Weights of a small contrastive audio-text model.
Model: 5.35M parameters, log mel input, encoder arch convnext, encoder norm layernorm, encoder activation swiglu, encoder layers 6, encoder width 256, text encoder width 192, text encoder layers 6, text encoder norm layernorm.
Rows from block 2 of the audio encoder of a small contrastive audio-text model, named by matrix and row number. Rows with one number belong to one neuron. Each number is 128 + 32 x the weight over its row's rms, rounded and kept within 0 to 255. All counts start at 0. Numbers have three digits each.
After each neuron's rows are labels from the 100 clips, of 14976, where the neuron reaches its largest size: "responds to" is what is common among them. Only what is clearly more common there than usual is listed. The data: Morse code for random letters and digits, with fading, noise and interfering tones.
# gate: MLP gate (encoder.blocks.2.mlp.gate.weight, 512x256), inputs 0-63
# fc1: MLP up (encoder.blocks.2.mlp.fc1.weight, 512x256), inputs 0-63
# fc2: MLP down (encoder.blocks.2.mlp.fc2.weight, 256x512, transposed), outputs 0-63

gate.390:181128123157128128128115150174163180133133128128132157128128128168057128128128089128163128123128128100128164106105150060128128144116128097158107115128128109168128128128147178068128155128147131
fc1.390:128096128109128199113145128075133090128128126071128159128106095203071128111099128128105128128192146128128128128119066128172162128168111149178117068128195076154153128128151128122128145151128182
fc2.390:164082138139128128155128128128128121128128128027111140128164128108102169204056128188186128055108128165128128085128098101086143128128119125128140091136157128074176095128149128128141123128128128
responds to: speed: medium; mains hum

gate.423:183156127128155122126128118128082124097139142079139153065158076131183128122128128069131088141202081175135125128142144142131123222064140128145207128128161135064128114128123175128128128128155120
fc1.423:099144070131128228166190154162080156128118183080118125128089128212093155122128130111137062116127129128132128124116057128104163208128134101039168128154165156055041128104064184128147128130103105
fc2.423:134138211128128128128108182128128131128128109121100142159093128158094128132146168103191101137124143206162084108119135084128071149128128161153128128190137131130087133075128209136120118128108126
responds to: reverberation

gate.462:128128146087128148128060141163128139156128085128208128128087180178128168128142101153128095128091098097151128128128128106089128082152128164119190128156167167133169118115148128128128075128113175
fc1.462:128155101128081043147181161107077143106122143076115173128162128117176128140128128128128128100065210079128079128172128114128128122097110093128088180051160115128178128128098143128146128128171170
fc2.462:128117137089099101171139180128179128091155094054128100146128128022105171128134133043128177142128128170129147164128128083128190096086128069172155128128128103086104097084128128051128084128128083
responds to: tone: middle; rumble

gate.227:068128128128128191111119122106112126204086181095092117128128128132137128122209128128128131128106094128101128101159166128123113114137101155128128135113059128128154122128128061143088157128128153
fc1.227:147157134143045072134223199129102110156128139155140123187151128181143096133149167114165114121128128128199161128179128105137133128142188128101105128149128128162101090134099145157128132128128098
fc2.227:168128162154128061098122174103113083205141109129192112128038128128151128180144128107139092128128128045128121128123128177100128097128128091128111118167128128115128109154128177042131128074094181
responds to: speed: medium

gate.424:144128128052100099197142128112122044128128128097128058194128094128128150108121141128128177194162128128111193138128128128132128128089128128128065128103155106183128151117116128128128167073174128
fc1.424:149137133157128164169128093163167128128087128136082128116161147128128128128112128088093107128096128128173114128110128128128128128107076128138128096128114128093176170128128195128109128165136113
fc2.424:073077128076086128112178162094147091141128158128128117125095107133128128071128201128128132128168068133128066097048173141100114128157128128146128128159101177128126109101128169128150128128128088
responds to: tone: low; the character "a"; the character "r"

gate.166:128121128128150128130136128135128128128128126128128168139198115128145128060145148128098089128060123151075118128128143120128128113133128181130133165128128128128134114128128191130142128090128128
fc1.166:127175172128114128151153176181182128128096179090128128128140172201128134154128112159133126123175094040128090128232128042173094128139128166150069128128140208142150162118114128128108128136114128
fc2.166:149136152136118162128166052156129124161128114053111108138149185128145203062178119128097058166129117135149103128125181153072128163106165142175140157103168098180148128128128144144129109077128191
responds to: speed: medium; tone: high

gate.51:161083167128128126126154128117141120088128131165124163095191148158098036060174068128128150117085071176152128128128149107128060133110157080179162085157128063165128181089164157175136208085099078
fc1.51:126130128084128184156128153180128128105156128128092128131023072105148160104128128131128134128127172128128132177128083101149107128159128125126147127138128142117142190096125137084141103128080149
fc2.51:128128149050128081093128128092128128128125133148110147191160199102084167128098110121113130110187156166165165128128156128128178146118128166151046128133128151151211075100154128134128118086130128
responds to: speed: fast; the character "1"

gate.156:203173119145149136157108086128081144084139128133128137105126069135109160196089158110128172128137112128098158158166098132100128155172185126128093110132127128195107170128184094062107050128246139
fc1.156:111139129128094121127146128065084136083156133102128117105138128128100064139128176108158068128128105128086129096128094128064098154176155139195059124195135137128128143128128128074137128148199128
fc2.156:205138158128128143137137131128104117149100128126082109126135094155128055153127165160128135145083128131216134175092072109129196167164155077152132128171119128128114128132099128188128151100096152
responds to: speed: fast; the character "v"; the character "4"; the character "x"

gate.152:116188180128166119167128101131128107121128186025129114187182128128092149069103137112156056101156159136128128128128128155156105113107136121149128120097171191059063136125105130128104128158128146
fc1.152:128128128128128162157075141104100139128089128189173133070109128128169107173141105073152152137194161032128128128122112128132136127103115090122128142128093128162182082125185128230190101128142128
fc2.152:155128119112128093127166120128128128148144137141128162144120104128136078120139120128158128123128143160135135135147080175156128128128134113104128191100128172128175128146084138128105112238082232
responds to: mains hum

gate.469:118151116143128128128128128128128164110116138159157137025128162116140185128128106128128057128137126128091128152142167164128180128097128116128172128146133128150134156109129128082127128165122078
fc1.469:128064128128128128098158128157128143128079128092070128026162164095140177114128098128192128128113137152115128128193159088128135143097128163128178114112128128128140128094126132128155128128128101
fc2.469:112168128128128128140128058140128128091106128128169084096097128208058128156110183191146130128128128115128138128128127145128122128102147094140128128145128128128109044081099198128128101054173128
responds to: speed: medium

gate.441:128151116189131152115242128143201143130119045115098158105128145118148154141098128128235126089092145164128139165155175103128141128092155128038120194128128101129168110128126170067128144128128128
fc1.441:131111102128128165128128128121146170073180147149140191116158128065128119128112146123128128075156128168122120128128084125128123112154125038132187165128175062136043119118123118128108128115133151
fc2.441:128159151152138130089093128172177131128128128140131045133128144128134133128183128121148095147086096128103115178129086081148080114128128128128128075110105148013128154072110165128136049128206087
responds to: mains hum

gate.286:179089128184128174073128128128128124128099150106128128155046138107135128098128140146102147095075128176109098128136176128091156150174143143154128127085088115128059172153157128108159128196113155
fc1.286:098107070108112128180148108101128110089128124128142113108128192183213128128136183126128142152122102128154139153165125154128117097128128056131128179138160114174051128069111186132148112119141200
fc2.286:119128128076131083128128172156128026129165151168192128179200184128121088064180128128128128128080136134120081128130126074128105128200158122130106128110121132041108128112124149128128092118151170
responds to: mains hum

gate.258:128127128080073128098144128179167120128128144115089179197093225083128132103125128140144128157194196109167128181146132119082161156128194159089128149104093117118093050098079070185188085085128128
fc1.258:099118128125128180178100128071078163235128107128175096128128128128128075190138165128072152130128117128109077106132087160145128107160088128128158141128128129128128152085150145115119171200128162
fc2.258:128094124047123128065128196165128128183088128128053149110097050162128176128157185103089125141185128128128077202167118234054207128208145128102171090124101146187130117147176145128128087112061128
responds to: speed: slow; pink noise; reverberation

gate.198:161128084098128148092128138083155171108112179128152128076145128144175151120181128158154120139094143160133128131128116139106126128144128128168173042182188128123078101143039090181128114107134089
fc1.198:128178145084161053165178124128128146080105155099206128128128142128183108164062085128145123089065128181129145159128091102091106116117101109165059134133128120071186140163128195080128160171125118
fc2.198:128128169112178100078166128188206128128128092101113132134157094128115155128128064169128108119133082147128140130122114156120131168187185136183128142066106128150161088128159158128176134162159099
responds to: speed: fast

gate.245:128129128128128099144073151125148128128128128128156090128094147110128128128128185165128128128128138164128128094128155147128156035128144104128119172128128234188128128128128178156128128128128085
fc1.245:128131137151089128128128157128128222130097128128128104131128128128128108128128128127134087194106128117077195128081192108123146161070128123128128095128083128128102237158088128140128128063128128
fc2.245:128128186173067140209128103128128188111193137157128121128134186093128128128065099158110128128141098128128128128075119128128152128188128128138151128128128197140118128152087096069070119128128128
responds to: speed: fast; tone: low; the character "7"

gate.117:138064103132124103094156150127128128138126177118125181179100082128119048066110128082210128059126127135128109128132125136128112126050129147133074128128099113128184121127128128128154147128111128
fc1.117:103057128095183128104080174128148128184087206156084148161099114129128100080097155102183128099128108128171128128140128128096128127063160170154102140106150082051128137184128149135127120105130108
fc2.117:218119120144128126100065163115128128165131128131128123159119171155110128139140128128093128157128029192128140128086158149164090192091128128128184115128151060128131081123126154204070115161139145
responds to: reverberation; speed: medium

gate.282:120121097096149128212128053161107128204128139128162149143143128107086128161128093128145183123128100072128128118110113146128128071166045128108188135074185128110128062128067128195118128143128128
fc1.282:124165128144225128132103111128148128153128109128148107104128129178128128136128190128128164156098128128057122114157171128128164128201128151196109128141128162128109128094151116084103128132128125
fc2.282:174128128128132144135128128125128201128050128154154098128113149098119128128138174115128108148098128129105102124072120069130140128128134082136255156122128135128117131128086155123161102110128107
responds to: speed: slow; pink noise

gate.215:121126128128128161128128128128160147068128100102154128079128146128030120128128128123067128128187094128100159128128128128151140161125097111161109107147095149086166115121128128128111189151138128
fc1.215:128066101115146128200081128128112128067128125109120128068206078128071109052099133091128144128128138172128146160125128128128159128128128097175128133116149180128128091128128155155128128152128128
fc2.215:210021096128128128128128127128128065128202198128108075136128128058216128128135115128080128128128128128128167128128144167107128128128141128146128164128121128117162180106138128128128138128128128
responds to: speed: slow

gate.349:079130112143127156136181138132081128106128068153153128150113128128128212098117128176149185118128089056085162168165086127042175056135140123189152143149163115130164128117055174142128086128082168
fc1.349:128062128128157128110119124128174119081138132128126159128128112085154110168128024119122128128101186144148060128082127156128128128128105192062097055128128120112128203098114128147128157108128107
fc2.349:128128128076128037059164083065171111128128134128128128140128133128139164157163126128112108172125132107128188128113093190163128122128161115115134244128128159164126128096128128118199119100090119
responds to: mains hum

gate.52:112052185128162152164201128127141149068126128097128120094128142091125128128029135144146128113144123128158128151128128145109128128084134180085170135128096128142128128114128118023159128081132128
fc1.52:128128128128102128092206057138128128128137121101128099128143153128114128128128182129105084128128128186162133105128052162125128172143097121128201158126128128100115128128128180162164088162128109
fc2.52:121128094154060193120120152128131188129183103148120173128222145128077097108128086107118059158128128117128027176124142128150130132089111135077128128128136128128132160128154113088158128165099168
responds to: mains hum; speed: slow

gate.128:128121088128144084126128128119123128118118158128086179120128172144183184128111128108128133075154083114128146189148128166084090101143147128128164186128148114117166128101087164128114084119128138
fc1.128:134128128151187112112132116091128152090100098128076128136059108128119138128082128126151120099147128119136158128128128171190222143129132128128128128119103128134158199153156153139110169164128127
fc2.128:076106204084121160130140065128128091123128128153128042128128217115107166115128101103128146150150089200161078128123086154128128128095172146128152133128128212128152127157128140186128123084179091
responds to: speed: slow

gate.244:125098198107110111157145078156083149128160171128128081116096128128128100153176128188128137129128172106128180098128128089040066157025119152097125152130052165118160181198136128157105136128053114
fc1.244:101127105099059141097053174107142134128085084152231143142156109136100098088128128176160094128006155192073091128172128105134128128178149084128136108128135128166103183153084081160128149128174127
fc2.244:107163188156176128149128132111134095143128171076149080069128124128117128128128105130123128229128128128128165122144109069088128128166057143111177144176128128143130201128106089098149117147202128
responds to: tone: low

gate.33:128128125117168128118128133128128184088147142128153128190112120178125179128077151142049146128128161177111128128128126096100128113128128115137145118111193128053128065094149091067128111110097128
fc1.33:116124164100176201158195152128177159114128112122158128149166128128128156166103130102118127118128185132120214148185075128107105128117128060145128085192153167083159138148128128123109128139095064
fc2.33:128184128128189150128128162105148128072102109100087158071173128128150116107128101111128128121153150128128059128172128128083128165128101107081128128110160084128150128128161128121145128167128182
responds to: tone: middle; speed: slow; rumble

gate.54:158128092155128148128128133151163147128086131175178123239036129098050127049098118108150188074091094062128135196111153115113128140148149128108181128083175104049162144101128128186129120143139147
fc1.54:149128135187126116128190201128138105069113110131090114201197129082128128186090128128147126151130164128128094174144128182151186128128153095143089079128128128091128128067138122121095144128146128
fc2.54:128120106128027128128141106153089169095128116103128131068124151118147078081128110156084128116154082105127193156105153128128082181069153128116128087106184129190084223157118161255091153142128163
responds to: speed: slow

gate.450:128159128119117128067145093132086128128182138128127118128128155128196118191151128128182111150074128153149128163159128076139172128172128120128090088127106128170083128070106145128128128069128128
fc1.450:096128128128108092157128112159128122128152128175061128184038099046137128171122152122115115128129156140139088122202150106132115184131162186143128152093176128128111128104105114182128123187128128
fc2.450:201173128136072155201175150136121128128160199128127149111100128128184128156121128183116061079178143164146165128128083133113128128091114152116112140131113128081164128128076085101189122158128128
responds to: speed: fast; tone: high; the character "p"

gate.356:136154134049128128092128128128128055128196128128249128101125104128085140085128122187128157128128165128151128128119182170124128099090095128097204128195096186128128128128128190094069128147122128
fc1.356:125128128101155128196128128139119128148113138128128128129170128128128136128094111163128093128069128119169128081049125185147106128066102041128128152128128075128077132093099105128147128128179128
fc2.356:128173160128086091136108143132150093090173126128128081159090115110072128082121128128211144079171171046164128101074103128107128128099128130128101128116066195112128128128069159190170168128128128
responds to: tone: low; speed: medium; white noise